Weights of a small sound classifier.
Model: 7.29M parameters, log mel input, arch vit, norm layernorm_no_bias, activation quick_gelu, patch size [8, 8], layers 10, width 256.
Training: 11100 steps, batches of 256.
Data: trained on babble in 24 made-up languages, each with its own sounds, syllables and stress or tones, from a formant synthesiser, 72.7 epochs.
Rows from block 3 of a small sound classifier, named by matrix and row number. Rows with one number belong to one neuron. Each number is 500 + 40 x the weight over its row's rms, rounded and kept within 0 to 999. All counts start at 0. Numbers have three digits each.
After each neuron's rows are labels from the 100 clips, of 14848, where the neuron reaches its highest value: "responds to" is what is common among them. Only what is clearly more common there than usual is listed. The data: babble in 24 made-up languages, each with its own sounds, syllables and stress or tones, from a formant synthesiser. In brackets: how many of the 100, against the usual share in percent.
# fc1: MLP up (model.blocks.3.mlp.fc1.weight, 1024x256), inputs 0-127
# fc2: MLP down (model.blocks.3.mlp.fc2.weight, 256x1024, transposed), outputs 0-127

fc1.73:470595527514471522458493537561547424440512499519535487495540431512481476531456509593478390499507547493502560541564550467488443450550590528495497466498578469516493518561511491485486493637486567523427493445514466440454412455408480481465552485577459485512513475560419510495460432468473481558518484546449433487507550456538509505495493545513487495514524479516520418480495473469567469538431
fc2.73:477467464507474446449523490443440601553539518464496507484508540486581492489545551465511549459486484467468526442461514534501533478483465507485504487508419506509479445507397512499473537421500508480529526512529484466536556521503451506544452501433542478451480530464537517533479531548478525470509496479587550497556504522461542464449505424443493480430496535510511590466502504551467504474544
responds to: prosody: tones (70 vs 28.9); voice: child-like voice (66 vs 25.2)

fc1.135:482467520459507493523547564498442502520516477522488489523499528485524540500501571486491429419456540491503459441466497492494499490457600539534565563515455502483485504471440484523519460532490570491438463452485506461530536480439436431473511526535467480521469452441516605517538419479490430463464518541465542446478535505502521519451480560575498468472470525530489535459427454512579471476411
fc2.135:481479483482491540531481484508503481502522518474509576553452516444496501505449477507413532402532530403622453458518463490520515487423497539493540516474511544529485502491518465541482445479576576525505458536500438514469517547522613545406516477459559454495550514498543515448523506468526481490522507470515508483521530532435480469463608492425476490517490494447511535502490532560464504477497
responds to: prosody: tones (78 vs 28.9); voice: high voice (71 vs 24.9); /aɪ/ (28 vs 10.9)

fc1.302:442463532512505467536522487500501491560500525466423489474445517504544548526519556483468487469494551470469469527504460487515522535524512485547464588572457474473497484411484431544473494476447504470465496522551521445539515479521435432485507517587465482555546465474536506510524513538517463465389409508497477488469474468550584492522439486494483460461483557544540509450424511495527476455444
fc2.302:488472498532495465552476495524485516489502547459463511502473430526528458526455604495473550391514532488523481521510388450445534549458574492498518560537506495495466545407467438509456421490478516540514569518542434486530435518512528411503537469478532480475512498495494536496446471537439462485473436483514511469534583530481497451457571483478484471457485504550562500449518473561460497439508
responds to: voice: deep voice (94 vs 25.1)

fc1.398:507488506477459533492540499519482447527483467500558437525527532494502572491524542510537403485517504530501506515450504456401496529561543566563535555516456496502457524507449464513488529533520503492489448484549493460576518489440410455463525545524449471537518429459496531502550495545506448477465540509430512486529545491553508477491399516540472441408530541551478520446438481500591485495425
fc2.398:483490488446467525524493455458509496511596524457556515560480504452485496497503494502463535422564493490598494434475465530486515494431524550463510502505486549561446519489503455533467459474632574490520485554504481533486532577482618536426510473463502470475528572476527547450498471535513551460586537489534509471515526497469470446434571443428480524481509484466497538494530518524486505533495
responds to: voice: high voice (75 vs 24.9); prosody: tones (75 vs 28.9)

fc1.201:452527513506497491456484516444566434482548571541524505340485508486538521501503512581509425481482501525357482502535596505510457462521500489462512479492566477505462547510514555502540531529404527462500542447516502460438504456464472545451532560547495533473540493583479522484487501463448477546447427557484474536488522473485559524506427534519465505545478529518473481524474485457550479489459
fc2.201:476599498509604437540462453490523458525495486569498578460465575499461537512524478509462492523535539467485533511510470504542556506561570470501533491514494534507480492487484491553525417511459455422464517505473563475496541503485474482450550474544534436443501491476479504380518501581536543478425464448446442460450480420443549513531469561544508536525425503428502489478466566532519514490520
responds to: voice: deep voice (99 vs 25.1); prosody: no stress (54 vs 25.5)

fc1.568:505495462481507538442433470486484408476606545452444515469495532417496551486439454538504473460528499492464471509530550540513447371452515514546512462481535502520475478508503539515532481518489552469524552504534483494386485459459492507516546547498506474418497478497537454480467508473470520541483490489462483539518561476468502493468499507436502516618494519439529439583485531476457439464560
fc2.568:505510476512452525445531467490504437516524423524552458483470557487481577502532525470532447495460483500504512563489517536540508482576487565530482544571486502505452472549528537536549482564507434447490531464485512474497490478430432483530551512476503438448494490496464443472461473522549567553465550471436479510484507459510547474474439509496556458598523511489503518506530548432546504500458
responds to: voice: high voice (97 vs 24.9)

fc1.241:488506584501494477437565552476444520454517502461434490475490501468574468513517484464498458501459555518471447409556514453506503481428438487564503444488447408494495428528549545525503524486512527509527439508565472493485529482496467496529517523488535506528538502502511464596552581506497423508495487453558541558469452545470526476438475464521505483498451497421496488536346556498488520475482
fc2.241:549449495465476505450588560528520531512458425513461433506586458433491502531465526475505457516561510525544422459513530511443426501524449510554390428509465478457503519580466446479482527570484495536517470522559490546503480516509460521577448470519455484497531483517468525546444572503533514492536503504551495539524508487521496471504533445534518542516532487461483437496491523499450547585463
responds to: prosody: tones (65 vs 28.9); voice: low voice (50 vs 24.9)

fc1.529:485476510472482465517539529488414554532457507499461494521581517453588502484510526464505498513509504471482446415484549562528490524467477554497516495503446490406577557584523454431498568501488531576516464527472445493544527485511466544579470522462481501517412497430490585631485535493477526484467515538598551446558459439439474490545513509488486480486485587514456483534399460493472547558482
fc2.529:533588504492437516526464501480514515471486451578610478420474518477504519480439492449508459500505417512466519501479529492650483430467493519460469480486510500473549539513496580545466476541463558508498536460492467455470502485463475533446489488493495546506478500522527482525474468502579488589489475525558482503575492482459552562545495545525521540540490527461478534539506472483491416550477
responds to: voice: low voice (98 vs 24.9); prosody: stress on last syllables (45 vs 20.6); thin (high-pass) (34 vs 12.4)

fc1.442:435517523516496515435476502440542435476532578530486524387483513519550511493520508568496409491514502503375457479538574472533500465510480514444532495473571488489477578507515563525554529542441513469510543467519494421436520409471452556451543552570485544478523491548460530487519515465482472550447417495491496549488517458470571524496451535535472500538478550521447479523461504480546494475415
fc2.442:457617510529579457539473458471520482511472462581510575465491558500463492543519474477430482550529560448508512470527496462549529508536535481479521450477498500485500505526511508521513458527430488462479492488459556457474568466482481527437541458561532455471484488482466495426528515564549530482443468477488446459453497449422543522540509559552497551525434488437484502488447554503537513504537
responds to: voice: deep voice (100 vs 25.1)

fc1.621:433516468539448457578427476474424491482472547443483492485429473472561464483513525523507519398496488500418526507495430479528566495442512534479546474486531496488520532475518436557437477524477520561471498526559377465524504496539513476523565518506583472496461512471545473549475467485457484475485449451513529501533567474445476541487521506446481520500488631545488481495503474551486524458571
fc2.621:480364490426456509519504477511511447520518525462487425527464442518484485518514567549517566505576514529504475545500448508451429563469528533492441515541543490496436500415443465533468438461535436489469532531437503500523448534537497422512433499503493468465494466487550546476432467458450451490520493517459492484413493519586443441581505462516506504528563480513508512475526477510465554498505
responds to: voice: child-like voice (99 vs 25.2); prosody: tones (59 vs 28.9); pink noise (44 vs 13.3)

fc1.727:450514455462355513476417479540567462430535524488460477448398490557504450576505480487457445512491559506490524443578498473532488565447536556467484424448521414426442467448508523553563449489494490467497555503441492432452534415477415430464531517534502493471434458475554479544541534475503424472494478488511458555468470525508512506514505531568463472513550490486508441483481528526459558478497
fc2.727:518574526535410496459495459526556489507550453496593469433577512533472499535494515484503435565507531521490603569538541531511527472603546577495442463512486455463507455515489539482515544519556495470511513464521558440456488467423446503464520494525466480516513459532423448486502508611550570518571537511498426456493493494556555511519465479499524481462538449544514503439524549449533489550463
responds to: voice: child-like voice (99 vs 25.2)

fc1.329:535471519520506540527472491526533487421467508473521505413436501445493510495438463555527435481492485530375535527526566497529433444496551483467497448469523482502556481497500497479476493505438579484430528422508482410416505520440505520471526563534492490539506459531589462491487477426451426573445429569484455504554554531555521526533460541484502513554482507535525507544467458470502414509555
fc2.329:488555496515611499514447512534528455521499524540469646534457566499445539451470497534481527454519503440497449527514444463528560534507557478531600569531519601522501492475464488550553420499489468464510497525477519506522474520521533446453591512545561478426531451491498510391554502530516505491397483419421474517504517484443528523496502530477525450516410500446512482478478538544480485418470
responds to: voice: deep voice (100 vs 25.1)

fc1.20:493462542444502501506565568496443510530516473527494486521484531469517549501499557474470439438453550491502435423462508495500495494464605533540563556525443504471492493464440486527523462513495580489440463457478508465511541503441425442466513526522478487524485460442529602520545441473493430470469519547479533456484529513504531530463482558558497458471453524521493543459418462518572464482412
fc2.20:481480487464462536523484495517514480488526505489543552552459502439489499521453472514416514410544537416632458450530482499518484489423508565491519501478513533537482498514499467549473438498601581527503461533495426512468512554515602542422509467453540447495551516498536511447505496462523485508545517480518489487520531528442484448469594484429486496534526487439515535509502525565462524503491
responds to: prosody: tones (81 vs 28.9); voice: high voice (79 vs 24.9)

fc1.214:480478452512464474521503554478470541470469523545517445463534499510544460474442570483531495530488461540400483499451552526469476495488533566478530466501483508415537563471530518413460551464454522562499514488504421506514486511495472504546456658501480546534431447460488553568461468460438438468451515573522526466545525560489497537548414550541485494476505600557493505533499423509517505524523
fc2.214:454517500544510474525492543458503552547461483525529546491514560444468516488496511433476536530520465471520503485502497514585509479463442483443484476471466562494545474523489494562454520521476528509530500484565495439529557470498496539460446427477540531547528509493542579476497463559515437551507431567557470513574493470471561572570555491498514452469460470500505553432533487408488434479460
responds to: voice: low voice (97 vs 24.9)